From a checkpoint of a small multi-label image tagger: widths [64, 128, 256, 512].
Rows from block 4 of a small multi-label image tagger, named by matrix and row number. Rows with one number within an expert belong to one neuron, the router's apart. Each number is 500 + 25 x the weight over its row's rms, rounded and kept within 0 to 999. All counts start at 0. Numbers have three digits each.
Before each expert's rows are labels from the 100 images, of 14848, where the router gives the expert most weight on average: "colour at peak" is the nearest of a few named colours to the mean colour under the peak. Only what is clearly more common there than usual is listed. The data: seven-segment displays showing three digits.
# router: slot weights (model.blocks.4.mlp.router.weight, 4x256), inputs 0-127
# up: expert up (model.blocks.4.mlp.up, 4x128x256), inputs 0-127
# down: expert down (model.blocks.4.mlp.down, 4x256x128, transposed), outputs 0-127

# expert 0
colour at peak: grey
router.0:431477510518508493503477494489476461480502497466502482476537463534470520530483510504491517496503528528468482519490472458515498516555536542479507467530511483494489530493485440481499532500462455525481503527505475532543481501458481521510482518506454504504542438503522466490504502515494491542544470548494493494526456495503538477487507512516480497494474512503487502495506489556488554509512
up.17:501468464518507523518465500521548529479483509518503508508523512488472521485454483506515513509504489499486512492453495511501464486494483499565453550488496431477491457514533500504518498501514481479519538487487485511497503518499469488481487500502504476503500477468516542513485493501494487464474537521505469520477503532501505505506536523492488475502508502477538446481537536469531506526527
down.17:530529482489485519511476494520423475492541475501458534472445513505539472555533521491486498494486510456480507475508490475519510495500480481490535537501547487514469541514497459483499525485495520515530524513516475504483512473490516486488490486489508545537464480484472514495527521508503473495510498486513522517484449481515558529502458478490513549480507479555521519521558500533473502528479
up.18:512472467503495493496505485508561485541474560517468475521520495472475512454464517514508506491525497530500506521509550510500498520493543521522497482434497492493482495466522516478489437477483522457510557468486498502509502475492437468495472533535489513488477519525480487481537457467514479501508519525522492439495532567468433526557501476489512493501541478489517500516512509479516487535483
down.18:482539518485530487476515536495511518464569506504510523491521505476548480531506532490502539539496511476521484477498540502470519538522505481547504535502518508518497537477496492506515524496512528520500455523499474526488496514530509516476521473523475497510507499493517532524503479514507491535496444511480503530515489508527540501447452527480545492485467471489490537542516492553456538481511
up.19:524492488529467560532516471494496495500516501473535503522509500500480496443511538513507506491510431455495476493505525535498468508470495514503506537489506548481520474523496505496524484487538517518538525529499465515514502512506522492470531485464489427528514474522441505459533507486504520527495512463494495529457503524521501516463532529500494517505488542481546507500551518477486470473521
down.19:516521481506530479481479484544467502483476470544480479480478491548503494495502495520530479481510518525531484452509525454449510466483492498471502512490504470503528487489517478542494489534452445471475479511515473457488525479510503477514500502564493516512477495530508539512501495477519521471469476484540540479532516490484534470501510484487478521487530505490519486485469507540508509559478
up.20:501498524532518464506541517499566500527557510502506463480477540484519516506578484467502501508522511521500519493504518523487513507527512500517490482489531493569491505465504497516512479514479498503502528486519494485491499498497508467516465498534503563459558492518540528540493524512555498467502494495550521467526496567472530458529483471517509492480498480503472504505495503520527500477473
down.20:463495498486448501527489505524469515512490497482502511480547491502507516509490515531549483503462501468479474496469474508537456487502473518517477520512530490465550449484491489494479534467514478509510516500527524491525499543550490493505486537472509503525481483490526477506464492520473465505533488532474482489505514482481468480473502535495474501483486533518473522513471481512517524484528
up.21:524526485495468478492503470485485464571487501506499497534507531510487507455476484529477507511483427488531481444503525560468516498535486458541476504447518503509528474545485520500472464453529519543496475498460503491493486506483525497477493505524499486486523512495491501524487465494481525452511484489511474492489509493474460462484515523505476520467482516488517484480480473442532528518532
down.21:503522530500516499466490474479543528492485518489488477486464503506499486506482484521503499511527525526535560529482479519506494501481503513495499485504491452475510511484516442511489457479478488508493540470532482468479526549543521474511466457542485536480486536478479482501510509519475464472472508474463482517494474535554526489535462526535505516506502495521548526457536505491499542503470
up.22:500516515518586456521503497477493546497513533526466462506484483420534519530493515480505505495508497500508570498504463506520527495475484504517506482501503450498536496475500495519490500509442512503540507523534480500479474480490465498493474526477467537491507529523511529472512513520502506491497496511490505524491502478463477516495478500514522497504514479513492472449485507478479501479463
down.22:438557539485492524527487508500534469498468505508560503517513480496480515471534482562446516506511489509524522521484506516530472511495479479473510461513461537498508466499525568477488552526528463496492536447503487476500515499528495482490491498510476517484538526496482517530497490463503529518507496502503461490496463490508480500484502500462492515448484487465547459466539476483497472452503
up.23:513527506455490486527521508524524525493488462505515548541519509473494504483515500462481474498501509481508503465489512502516529518478491505530498515543512476508482502499490492509525482506459482499496489492506476481523569512504489458532500479521518520522462490469477496519464481516491512496471465485480528562516513544494552456425490479486499487522479472517521503544496521503484507543508
down.23:494426489525475524512498505538546485489467499466463445445482460524459477500434514500534498481517529495469519506524511459518536477530505485450489471517491506496511491511535461517520519479527465509532496525514538519528482543485479536516470498514527497515518452507516530504506536475488461519531517498508482462510474502500495500523498506504475501512505504481463507503497532501500458500493
up.24:478503499477547423499482492484465582486518523490491503481493515451533495550518469524480519522457456526461515511536498477464493479495503509500555491530481566532547479482482492536501512524508482491516480506509493481468472481512494507506490498505493497545514508521506566489542498505497525514512516499541526457473501413496487499451481486510509482514498509518499496488475519501473481486489
down.24:495491504504553499516536520475519466486524497511514531512501504474467536473525468566508471523480478513539483508476532504498474515506497479498464466484467514469430468472474549482499499527489477508457505503502455466488524483514502499493513510535513481473493571504475530506505526465471515508467492511449476509510506480445471469491544468468453520471505497481511491474509507508518504504519
up.25:488522490508506535517476450534521552504524487453525509543491489463505507504510483461508517479538489476492472487486539512520485484464468517547525527510477487501464482510479517509516526492514500476484508490544481488489457509479481473491471500507532500489489486485467497486529471504535513516460532510493542480506490502491532535477542530469517499543497464479498488456493524526524483481482
down.25:513501473501511479518521527527469450475479464505479501462477484522522517525469494510493502495521528483514529484541526491483535522519489476481498505480523442502516467467489481481483521545498536502526489474462541519515527502526467457480511511508495492505489501500532515519498491480516498521519498540527518516480475499503517443515484478479454537505525539510493501523513484525521501521475
up.26:517545486510472494516513473495478476502457522505489512544479527479525505471512514529490492497506494471503489484512523515511506494430493465512517557508507525534483494503512538500476495466539526484480493462496526485489515515488521484485485534477509486461534514489454486524525487493472534462492521457490541487502543504505499491511524492467518505536486553522506485503535506483517478497449
down.26:456525487493492507527486517540477511477513561450509514480476510496532526498490441503458548532531509474511456525457447479474519493516470512491479482529510501538517488521501479515528508460487454517490490495502501515527468450521495502493483518485502459499556518498485521497502537547511471539501454526498549456503487494489517499476465487523507499506473516462474499468511483499522515514467
up.27:514511507502551514531526534461501499467533504532508485491479517454529490496510506509477461497497505503511477503539492526481496498467486506493486480501501555463519510472514530481503524508497475513530536514483498539519538465509481534507486525497495506485469516570523495511501459489466523491481500497518542451503516517532531537534427530460484536518506481462523433482493509478466517486512
down.27:504481539531505514524466499473515487543458534448504468521543462482488467526470481503518483553519500479500516510450500486511484495523484497451496521500468497492492493506493491497495506479450480475489492500535479455498487499506521536509471517449517484484530486470477485493484520556505479535518497483465461503492479488522451482493520519490517513504517526528501545500492468512551508451529
up.28:502513500487492485474500496468478461552512452514498521548531488518505500484497506490480493498473451479499503473525505499479480503496447461475525493489534512489546505497458484507525463517490565509519462538484527464456487471484521508475534503491532474531486526506498487512536481537514531518475506523520472487495530447495491518474451528520455499455480570484454514504499485518492483517529
down.28:495511460510503464499514517523504514513497505567505483549476517489486472515530478500530490553545482540517494517482505502502525562504485466502522520510537522502498496495500499495496434486491465534486508499516490488472495516468506506513454515470520523510523497534502498564516512516472486438478518520529484515517517492519543485527484532545492556506474497525480515488494541461525469509492
up.29:537541499497484515500494499535525528518497497451519553528477541493549481451524512490495521506494493447519507515471522515542525488469482485471500515491460443519457464539474495480498495485492460498521509441546474486510555515474488479455505511508501478541482499508483524484510485517511485513481490471521517506490518511488534501458519528525498507517507478475482448444533483512501499476486
down.29:491490474499495488502506502506499473446473497483476486476499473491521513528471533484500510503457500500481464455464523480492518524542502475499511465493528504485559535475491482476474509481550489523511498509508487489530505461491464506498514481518510528472492483538474516489508510505485477507502479510494504473510499470535533534492493510529475491540570487516523498548469528507469511522527
up.30:545506461489501485489499507477516478525485502462524496511465536498487475515482468515514508498479443508530489457526529512493499521468501474461480516480505486543503507486491512502497470481504509504468472475477506492460501513539476484499484489515499506472522529515461522479503468467537515462490505488537519495470542470510494500446497484485504486549489476494511518499452474469506526474511
down.30:510496480485526501532472497472475549488512513469499500459537511510485485511482487526522508482470512507490466548509481509476525460471507455481499518499486527511529522513569471493484468462476458492477491522516474471544486544491503487513517473500469540483512516496489499527510537508478492468538501505515498509569480506510534517460478489520523514510539512513486506485474511546482485518488
up.31:511517490470496517507505501506468487491499516491561531492472486499482429454487541517506510478479484484508522531482497497483538553500465462494504478528458501472453497527506471485502494493510515494521508532478480490512573532498504504494509490509494491548436503542466513470490513528513466477483542490465493526494494498538477488483490505537529479525478505506528536517481524511483510511520
down.31:511488460535475457497502492510507492541495488492460482509489484523516510517466457479444559511579509505474488486527513533500513510516580496486506492493527529532520529504517527483497481475511554518494496522531496518533500470489516521495481526474519505477540456532501523533510542474516520530486506495530514494499518530454533500484481456480483545499472494501499516561515501492496489543503
up.32:472537484507458495509513508460509539489525501440486507482455472475536491519514558493521470508495461496506527551532484518463545495489501526495531531494480493477502520508468511515483488514489504529509453516508459500499494495496526513481516500494522497494482496477497531482471507466516520490468428537486481476542499476560484484489456482539542534497519501518471439459506516482500509481462
down.32:519501499496490473508496506515509469536485482504544460489499562499495511515500490512494517501489484506480488487496521470509472537497495503540514464507494505505486467562532497512506530482482499496480514500496484500521507492526520494535483481498533539428510475519463473530526509501537499504507548519545501475479528519515472519485497500481496471510550525495522482492482493506555512543532
up.33:489501464476484453510516471492481548515507479498496518503493514457512486482512537485496496490470481517479467528544527508482537517496507483528524489456523512503496539535481496469523518502549457496537544496525546511508489485523525480474519510503491457539524479534498537491527514523542522482504487481502509450474517477473513536493477510483509523485545514512482486476529558480512481486504
down.33:508484469550502475501478482463487503503496508520540505499527490490530510523515487551514472535493502517474483518454505496522499481511446528494480491534537511502496494538463506495475523532477496546479473482478472505491522509531438541513533503529480495491447538481482498460476453456465483526509500508471479521460499526470492481513525462506473483434460508471475530488506489497532513494485

# expert 1
colour at peak: blue
router.1:464483508489500468492558547487478457467495475500508501486550461539456470533501507480518529538519527490532483480549461475492493552532488514492527446531508526477531547515485470513493504518475533522486511489518491513476521479482525569481524485496482500514495459524509460528506523471515516474500464523501505509520493478492511518512520522522469520537535506545470495509497501521474521481489
up.17:468512489499493491502487510481541512553530535474502524526495486542495499494512510535551520510458442523481497515468498539444508509504462423507468508492487481488497516500522506457496530489487483547504493527497496523518518485481519498471500468484521529502496535511503530488464512537493517482500458483491476536442467490503534488528454492516514520451469535520476515466532492491530530494482
down.17:492505489531520508503517508492502537513513467541495460512534543499535489523528505501489516449510524503548526530510488449521475496496532493476522548480520529503526482506531461521503496517569480519525507511501515497539484520519488460538457550504539508514451491486485512475514479472533542480536477488543485472508459528503468513501519509507520516537553502511522498519466486502507475515519
up.18:502491486536510495558473499434490543511464538467486500497491460515523504515492507503516502478473516497494538480497519515541501482487500501471466507500504494515495518496481480516490549507454513515514500516478513477499494534536522486489537468442501536458501509531475533487503489483501514470524493469466490473484474497499513509511501490499533503518505464535507510504513481492478494475479
down.18:552504516518499525449551466509512502522534464504519466536480484547478524473508491513517480481487479503486462524472496474510479469519514513527493479481489456486458517536519473528502528463524499470570514531474498521541511510518531517489522554517477453466472511479507527461492508534521521537561540501509510458499512509493511503500510498530488479508511565494513510507521489446534481472489
up.19:508507528487496518536497518510489554490480479531497487495471477482519488515588535498442504488506492437495560499532513509550498519485479497516476510488490538559492516454499477490555458468485525463469495496479535506491478561522496482509474512478526503491537477474496524453491488526471456518529446491469486505487497469495484460482476496496521474458493472523481511532468472479491508461479
down.19:483464501524525487497513475496496452552521502516496496499496474519466471484481473492504517503528472511471470490496506492497489507510452455510516447490526511482512501459469489499495511537569492523487513510477509525473513458487502535452471500487504476522501502520497486569515495462511495547475467506487478486503497495517519514476479505494454493430530506500485517479488517532516455469523
up.20:502487522514518515493476498523497502512493551517476426504476515516492536474480492483526527486469519491509472518490500509486496525519524474503470497557504495505502492481570483492497535525489496442463575490484495482521477492504469486533477493483500467441486478505534504466512514520473466522501537498506501509466481514463459530527496558476496535472492476469483530484545495507514467481483
down.20:505491485472522469521509495498452528515522509492523524493490526488547448496497511481462521487480505506483546511513476530493529527491516471502527494510510553490507510532477475473499483539535467525564499519515497497527512508503513504500557436499546548536496490510514543468509468475495483491516443518521528503494505483496563502473483460509495548499512474507479525491457494478482554502490
up.21:495510478486511494504494482487504515527488540466427477471483489481516522497519501481507500501467508464476529525466497517526509535501539510466475497484508476506520463523515506505529489486443454483522559456517446445555520517492483479480489531515492489473492491472493511460503522533501461501529435500544489540499471515502516490486510482476521505497475500509509491475560507503497490489433
down.21:501502456505461473493483534489502511475528488513499494526499517491495522535495507452563529490469511482515474476487535521546449480476496517488519489468501513534502475496471505492561517519502500518536512459508513528501528482509499517504482539530504492495533504516519525455519473474544515477489504538503481494511474521507513507497486485480542518515518448504520503510402528505525498552452
up.22:491480471529545523542466451541496526522466522507490497556487498516492495489478504467438520534515516466488531476454511505494505488494472499513477510487488452508436473546548507510502503524532451501502540495517506499513496497480488469503468457494486501438517544487516493500535502525530520516523543456489471502473522539474494530514500494505485501477511489476459508461485495473533511470473
down.22:494496517455463455507512511486489461490469525474501501451528453504453512482474450493465511512490507499515470481505503510528508536491527532552550492497487472528544491456494477516493520528500527496533459534516470509493553541504527519513537484498503514514504521521495525519482476465466504476522492524493497523506518512527537476503503486515518500493532514551524484485505509546528504510523
up.23:479520477527481510577471517488507502515449521475487497504543524479458472441518491503515547515490523512523513531490488513493457475494492496511518480474498487502523503542507516532508445506525503512514473550516509524501492534514496477491502478454504476478503509505533499461505519503456484440532511492473490440464501502502479486525495508517488501509461525540493534495527526434502488488475
down.23:475556514532507503445514460512538508512462474515487517518467462517454522518531497518500499509485509518474484520498519465510510481515488530537471532516495454534458507505505476531491510446492513480500504505523514512465529507497478464506464522457487481458502457481528524495523500508490485549542474502476483511518528488474521489484453508476509457531493528497512501477518510493526492466528
up.24:480485478566516519514475478470485527499476533474503495484502464500517538507538505533503495481514514485462493510526494486541514513487497532493493483512460542514517517480507509495491483494477458524495484495538503466531466503522520476531473489470523505478568498456445522495470463495508535527548454523493509511480474462497517488489511544490501504477476510516503521508500509516455469495468
down.24:531519503451492510484500491472521511521463530543499490528475525523476421445519499487528489502512504499485509507509489487474512514506458485517526518533502470521503460506515473535499525510564523478489486555510505554514493492520529522485547504468452506479477506532529496478512495517499523502442516498476500498579523511498514528498494524490480522511557519522497525529514500475527435460492
up.25:524530497482433535473524488487496487524503474508482481504458526509487508453515493530485490512499483485512469507489526532513542504456513474534492520492501465539491495502531522475489456476514460467483483486476444499511506512528524467500491504550498481531494511477487494478453468495495510483447482508513521518500524521525482520511493505482525498488503533532547526513481482522544534501518
down.25:530470477483458521488454506512498528455496560479502475517490506513525478486501516489483538488507511520454530488502470498522530531545502512484501470483464522533561521517508485507493523489494499500527504474506535476521490479471430535497513466458477469503510499486500527484487537496540483476504464518532505534513501465501518503497553464465526522491510546523477462476477453520497506445517
up.26:536480516520490542515510511487486509476546478547464523535505528524538487513474498497516489518505512437525525505454528500525533453500487522501481515565510531487505489486500509520519539492500524475502567510488483491514488454505501501515503494516519510475519499522476480485485462544499539510448521488467475510486513499514491488479506512486489497464505498465510467497524520494563486518508
down.26:484498467484580463485498473507484485504502537470516478426490506488467512502475501486522501501520531477497486508557475513473500509558517485468483491462497448512469524523490444500483475469500523494531486506487516495494507546499518499456534514460504516531495461515497498507527525493490531446496488507548508535481499483475484508510469485538481535553488477569519481498461470507511493522502
up.27:539475486475480535522508495516464536466527476490523507479467553496476497494517520478518471488506509499495514528510513502466487477467471425480483509498494517515461486483527502499519521522499484514528510569465491526505542523531528511478544484506497489516485502514514529525458473497516503492445519522475557494473532554521510473489423489488512552470503472475519512521480507521527512487500
down.27:485518505546495515509449570455526444491515524519530471497513481537484527497518508510507470492513525508490495504491479496587505501505495501476498555484509533483469518484508508517458513495496519535519511496491518505501489551498486530461520528545523505465502496529540502507515539469521492493516520512497465508528537492461495518484579523491521510466475513530524483497482478499477486507476
up.28:531508505465476525467510516508517503497507488561463471515516502484508521513478479514453492498500501471509499500479469499547483471489543522533483512492550479490519497506557502515497493498485521454541549511490458496508494451517519467536453515524501505482491547484542504500484515517489483538473520503510482497462526523524455549483494507428470506508501541482532471512485512482533482514476
down.28:513481529525503511516487508498470463504512521501522508466505487539516481535538489473496492536465494504553529503514474511459501548487507504491509527482479505523550511508434482526504456511503484494503471479502473467498493531479481496468518439492547472463491481502475516492474516502499481462513488518532499515489508520516530479489522467547512532495520497513480466495482466528501567477485
up.29:479496507472501527506456494554510539512484523514500490497478537457509532482515465505497510478480505475518535539515516506484502529524483515501499490517505475476493458476534522518484489505515494464488513491522529521505481574496473472507447545476490522448480512441490547476509518458510485513548510499508488491483454522506449528507490506451507461544542498523524539489517538462515491486482
down.29:498487507518526496459518544484491494505534506514505506466503507532466467498466473552489534528537506529470474531467508495493497502481488545497476510517519487482548506494501466481504506487485481517515494534509464497498477422490507514518475512532529539493533483468477468524475440453498488496469515481541530528543517475461518487482473544528497526496473496467498485474509491511491494512502
up.30:521506489492509537453458545544545490537498525522476474546495455508495518512486488527474541489463491474506494464463509535497492540508515506485478495490489459521524468514542501483505469509466490443483507469471464465497517506484451470510468476501480513493478503525497502482522490488516506521502558519544483512464510503520500536512542526498517497471499498479507480527483506517520516506499
down.30:508477475505510458521498527476492498516536504502489505511528476508494457546502474486498498536519496521493534521531429533480519534513503511502496464520500531468536513489490464495516498562474475512503495532480455484493501505541523538518522455531544501527514516531523508489476539471474485479525541497496498481466465512525488473542491492528504482475485481480472487492480491525482542489483
up.31:525537487488502483555465535502519478503509505450506474529500496474495489534516491495507553483502517505504467506506512504491462488520507474454437477461553479542477500467526441526477470469508517506487528505455481531509567530529512497455552507469481519496512487518513508479478561480487461494513527499494549475495534504485520500540469527493520514467495490528469484503524480509497504519489
down.31:495469487557544495460527511490518505504517488531517526503462508511518544515503534512520489431529500524519479486490527468533465482475492517496527574525466515500451488521489534465511511506505513528496493525531527484477469491512520527514506528482478489495501504469500501469487472511515536524505511525500529494530505502479481505476540503498507495466504515492531457546511515483526486496549
up.32:503520497483508462552470465516512513495505506464494478499489541486501511542474523516500510512482514497511526535521538533504524501486502486458512508494518464492498483527511497519488483490551485443493454509490494495526553541515465457505497518505506498485515502531488532476522499486496493504501520496533519473477503560484476507484478495497512496516486533460491447514477522498578516534496
down.32:464508509497519514469544523528488519488524450498465489541498494458501505506465515540478479517546479490462459479500472511494464478500544532463505480500501489506492507483463526508534491498451535489466469474521506504495496518485539510510455500538527507485530482462499473497471509508504489498465442515502494535533473475500482462502496505523487474482472499443486541468517507523465537479544
up.33:491481490498539481517481500492504499461515493504504491470466538492490486485497549489534499468503483522516541527514514517504457527493520495392492502552532464492484486489512478525510527503491514490506559491478456526505560478510485520500518501512490497481470500555561516516494553517495496518499503487482516466512494536536501529538522484517507525539501511525495492503482537517517495523480
down.33:482488482533545513473493537528507489460519491511510489483487478534532542513458510503510492507515500514553505505460525486541500541524526514547499483499548543491491536489485521493478521475479511509525454512509543464497491481473512535496494512551509490561511462460472490502516489520428468502508531501499506498533490461483467503490524506498488503493487448481504493489476485522455481464503

# expert 2
colour at peak: white
router.2:524541463488519487518509537471465478498466492498476503517493516464506463487510569501524496480445476481527541533497509525454510547474452442486499514488495486537501464525452540497446492491462482475503523492512483497459543493499475467486526486489525488514489537484489515469504472496525486472515503506557498520501501477535511502475496508473560500502480499495531490514498490485492502495488
up.17:507478470529554511472522466488490529487469540498502512513514480518488508514505497515483483489506518505456465465506516500500493481523533529432513473535494537521478546454542505496498439499505473506468495467502548517509527476477523478510552489484491493467529482489485482544483496430469513533462497494469549474523528499488503456498512533573513510519493491511518480518504444531500533496529
down.17:502495533473495459515499524505485524477505478505496490435463516530521518498500473510516505501474470509523550515533489530478504497474491552487471518486533504513540428553510501490519470501484469459553470488465531478483490521528472500479471541543455511480490492514545488479492518491524499481527501520455480487460481522515507494519465483448502530482530510452523537511554520473519498499492
up.18:461491581521466526471514455509517480521487503495510482514497455526532482486498477480447529557509519519503530503487493509532490512524514532493514475489488456471503504512490485475495498431520527467547527489535530459482497518426447476478466523480471499525508480503529462482488498508478473529543519470498487525555516479489479514502502504485511456522488551479495478516487489500492474495513
down.18:500493502500532551548506502509536490508499498501485505505516505525471481477474497485529501481503511512480495463524503471518526474495478452535531509505495510481491489514523501492504528520505485504465515523454456517535513457536510525540490507491490481503463505532494499504496502498499483501513522500498473500501481528484476465508502495489504536492532484498521473496506526536514498528516
up.19:488472524480506489491476515507522501512510511484480490477571516491505518528452478491486495498529477503494435466502470490558511493546548519510547487493515501511482499491525487509500505530529493468449504469489491518507519483510477484499469522524456496458514482530523489514564498480512494520495510498509513472490489557433485539515501508470449504551536516506484480488477510533524490537488
down.19:503508508484481538477551540463489544476515495513519515483488512482508518470503509519489482504495508481530536472524454512503490491469473506509480528513488538502522526465495516517541484489453490537514456527496489481518529495508523504496504525499543553547494525466488508519459482554456482519507484524465494533518503513504509482509528492518538508450501491497488500535537498488491533501518
up.20:476492509485519485504524485489507498510511533505524518523500531491514487530491444442470537492496493499536475440484457569527485517530484513486513506518512525511469526465508486497520492492526504496441524496494521477512497482467498465486466492481465524497513504524504441470524556512489525512500534475459505454493484495464516506490531478521463505541507549492478491509490519477543483504496
down.20:525476528499497547488518526511514493469469526485481473533524511499512518498488515554547504472540492529528478534517525457458525489515523467493482488507505527485538480459494447484511477532483473517486509504497507458491471488520494558516513523516492527505470539489467462482462493496468437512519519519476484537493512481519470498502544524521513523448497516480496504493519500522503536507539
up.21:479513475508550476470524513492497457493488528473507495477530435515480454502487496447507517526516510509477493478540476524464479492507517526465562483543494525516501548478495475477486463500473515563496489514487530493498492492535490531491517477483482510531515486515453483552470489434477498486522516527471532494539490482516526464502509507581548514530510493524508493521493518530507549531553
down.21:507483501476517478441488522490509491509496484466517489461502457455492465501508484473481498509486484463518522498497492518459517512467532495504523454497542492508522522540508508524456499514458541511523460533518513492495472489488528490479501518501488462480505505494541481512497509499483513532476478482505500493490518499505474515500512517505508526532505439488516530495474462504468559499482
up.22:511519499522492490502520532548464472471472482533509418422520492497483442507493494496495436515519521505505499533529493488499516495490532481547476535479449543505489512494499491507530478523463501517496477489456491541555513522556505558557516525518528507506490482464535463552481467467527488517510491547517517505479529517514468491486510498525519527507527472529514498539526485505475513517520
down.22:477504458462498537481478507480466526496480496518489512538527556523488547526478508485517522487473493527488496481493506502446488500489499535473479497512567506529515462566507550502536542508489478532514530507547516466473473480482467492460503544519492515479508504520502560507555536503524531501491509479492471509518474500476498506491515497487497450505482495467469482470532481516503480534464
up.23:506503531495492542517499557505468474458475459480501467439542505520503500463488498453518493492535515505565509539502488491492505484523521519517470497460493485482496502507519492500504479502496454539533502516461497562516539528555452530489524513509498495540482454460534501479458494502465439513526519525479502532486514530498481513501513474543552509523492482485496464517489499451491484486533
down.23:477447539481483552483494515536503466497492516553500513556501528519512527521512489463459521489503481471480481462493508489502500511526497490522482486538527548478515493499543516473529497520493482480503519483515551446500529486493486489499509478494492470473539514521518491500547531480541523498503538480517475518495490485484503477519524498517500500473476508488474493519460496516508502549480
up.24:515517457484505475527516519510485542507524518500497510483522488487515503521518472520502477477465485513484468482511486485519515477534508511513469510496500525497470448514505497526471549499518504512489486484506497470505493464527551510543469517536506526478494502511494488515508523452532540552507510517501522468503498486483531514482487484499501465501515445495516535524491488552527519529470
down.24:515511515496506493505499512477513540491481507505527492492453486491507478479529473470507481494471510490490524509500475528501444489488504489505514495511489483476513537499472503507444473498471544495501514505516536514509486515480507507487511458521507509466482450508523459526517524528494479510496512500495492511498544486538509488526492471486506461490533500485530511484485489500457508449487
up.25:457477512497495523526508516516485443516540510491526506451494484581497488525486480452471514522496495522488443510498522524493491522531490499465489505498530500573469479499493481531519535472453486470498486503526513461501533502491512485485484494510440496536502449477509454514532536511492496473493493458499520518528460499538520518502487495471491504484494502521491482521497509458546486484555
down.25:508526487497494472502518516456496480519496544524467512474521483475538467520498508502502512526465495470468541511522528484493525467507495518491532485478538479514515488507483530502470512555546474550475544542469530508456428504529517499526522469497511464485482557513484533469456510498514545486511537521523482508511504494499509503491525503497474516496519481488519508490505536500469475501475
up.26:508481477481514499475491494508450494517463462487468514491516527478429507497469448540483445516501510443448505515513494497489531485503535510505479515489512529500495484497526520511543473546498457543504471472478465569526505487516531529516558488539474484509530514502466492541487485488522526511502505493484489510458542508550509520485500537489447506517461489493493503510520508476487514534486
down.26:510486508483482547486510525476471528480514484512516489481456528536529521486500513528521493477537494505517467507505543508476498520535480525505474545525525531547508483515494505514516536469464499498553486496494512505516497494511528498459487518504518541515527470464502540491493511491524523515521486522501516495525497523457496512456486470501485489487506496501468525504489506493484487486505
up.27:483497539550495503515518464472492440498495504522497475481464456537496500501471491489515513479499461478497508515509501503517497493527497519519477499497481465421531517502473516491480469467486518531528491550513481508531509474499496521490492490472532480495536470471489487489467508491484507480507504579500496519511512528462498521463498535528524492459515480529518493526499425500484517508528
down.27:528511466492486452492453508512524507480525499456472455472528501435480522485536481467488508472521523476525500525507432473519475472503541513485485541502517502487486512518556479526448471556530505497454516509528485502513497500457453475540495453513490471497497503483540500536471502504505466509455528500544499486490506539523515484521515472515474507509497497534530495507511525495498477462455
up.28:473486467506460494451533439507511503477506495520542509533484445502454484515501509536530465486561503507484487521501485474461482489480503510474519488551544485467480508472519506517510491479479494523457511500498466542499478516496525544483530542502511479492526490501524455495476484460512499540449466509469511493544543512470508461503497506545482500492521525493493533507526463493492520447526
down.28:466462455509484501517471533483466496473527501467499476506508538495531546484474494476517536515488476492529491521509489515484512423505524521533449495520506459518494463557545512500507523567480525480501501485522473479514520501557476460517486490486531545487505496530486546519493505503497512494494517525480476516474486480560492501478505457490487490542529546485515488485513539473483467460507
up.29:468498508485476455496490480492519508528502493454497477473524473510487535538527467519497486502533511494484453474525469517499491568517499512495518472526498505516470559484520510507498474475480513515468471503538502514490493488459543516453502491488503506492510481525507479509480491508499507518424442510463541495513470477429511462500473492484475491463505490522433488451480459532521521513516
down.29:503541527499508419506513461482514464497480498464489513525485497477502491491504510521473518530506479504522528525473464497539463501501502502480529497479511494484516503472469506526478478474501524481514506481521519482469490535466491465462476449518505504495503520513474479528509477513471501492433477479486531450505502453504493496504475498510527495490475496554506460513457480514470513452495
up.30:496473461546501512454538484496439486463457479511500476465504487501502519484504487522506450475481522490501521505512501458490490486489549503499478517521465523491518500513499517525499463516494480538510498530461508548501528525504488516494563522492528495534526498464507512516457470510446496506509504520487503551488519497535459488519506533561499502490506453483523511520520498460445488446494
down.30:508468480447498510514491499526500541455508498503539475495509523500485546517506472510504508502530477481508486518510527520485544517482490511499474520521534485532499451498530500488527514470484467453465497487535480487531499488490501473521494519559467481491537492491502533494539522504547560464472541508498476496493487476463509509492531484477516505509518516474496506487513511499504464532495
up.31:484492531489510499518551494509467426473499477514488471486513486561472496471494479479507480532524518490526515529497452510479523483536516490504477501453501512488504510491487476470480475549479504506534479538487498500552514501499505538496519489475508487533500491480502472507459486507469481487557503572487490535476493502517493501512492481495517533476515509486490496523516499486468500509519
down.31:503475509491467543480479521519491514451495493511531510536509513480503512518502490483498509481494484519505458499509503479535475495472505483507459482540504487486500493504532543508549477489543457495471515481494495493467501459506465525518494530507495500438530501493520520481516489521506523478489542489501475487492489509468476469455502518542493462504471477493487502508528487484501476484509
up.32:469498545549488480492516448487531451558516485515491485490498467544531464534465481531546479504591540514475474496494478517485487490511518496498495490516481514470471519477535474514462493484469523539479506545530515477517497497484513508518483495469487478472482466472550476505486489481474500504517459521496514480509499459478531476511479501544507510498487502506458520473491500530483499551528
down.32:507511512501492475480486480482479506525499467456490480502503466486535502493514529476503511527533516501516514496480475541504459508456500497439516486538512517508494518527503498530477453482481516498484532504504536485516505493480467462469506485537531489470491481497535465500486467487509491506466457491480514477479527478489504507532474489500479524496503531547479502488493497499502516477496
up.33:516478501494501492488508520538483466483462481517530458464559499525489527559465448503494478492484526459479440506495504509491476476501544518510482522514525506510486499500532501504514502540480450521443481515502477576528492485544543521516508483534462517525544461487486516524458490514495514523504513487469489481515481527511507504508494499482440517468495433473490507476496516475504520508479
down.33:499490496467485507497500506507460502511498509509484499480495481527523489519545491538487494501484497462480510503477538524421536487501480499503499523490529527555543484467497519469496513486489505500534494486528519502490458479508496483490503533531489474537492467487470533479517501508534539512482513524478506507530492496484504511491510513504537435506496485456447515494506513537476477516497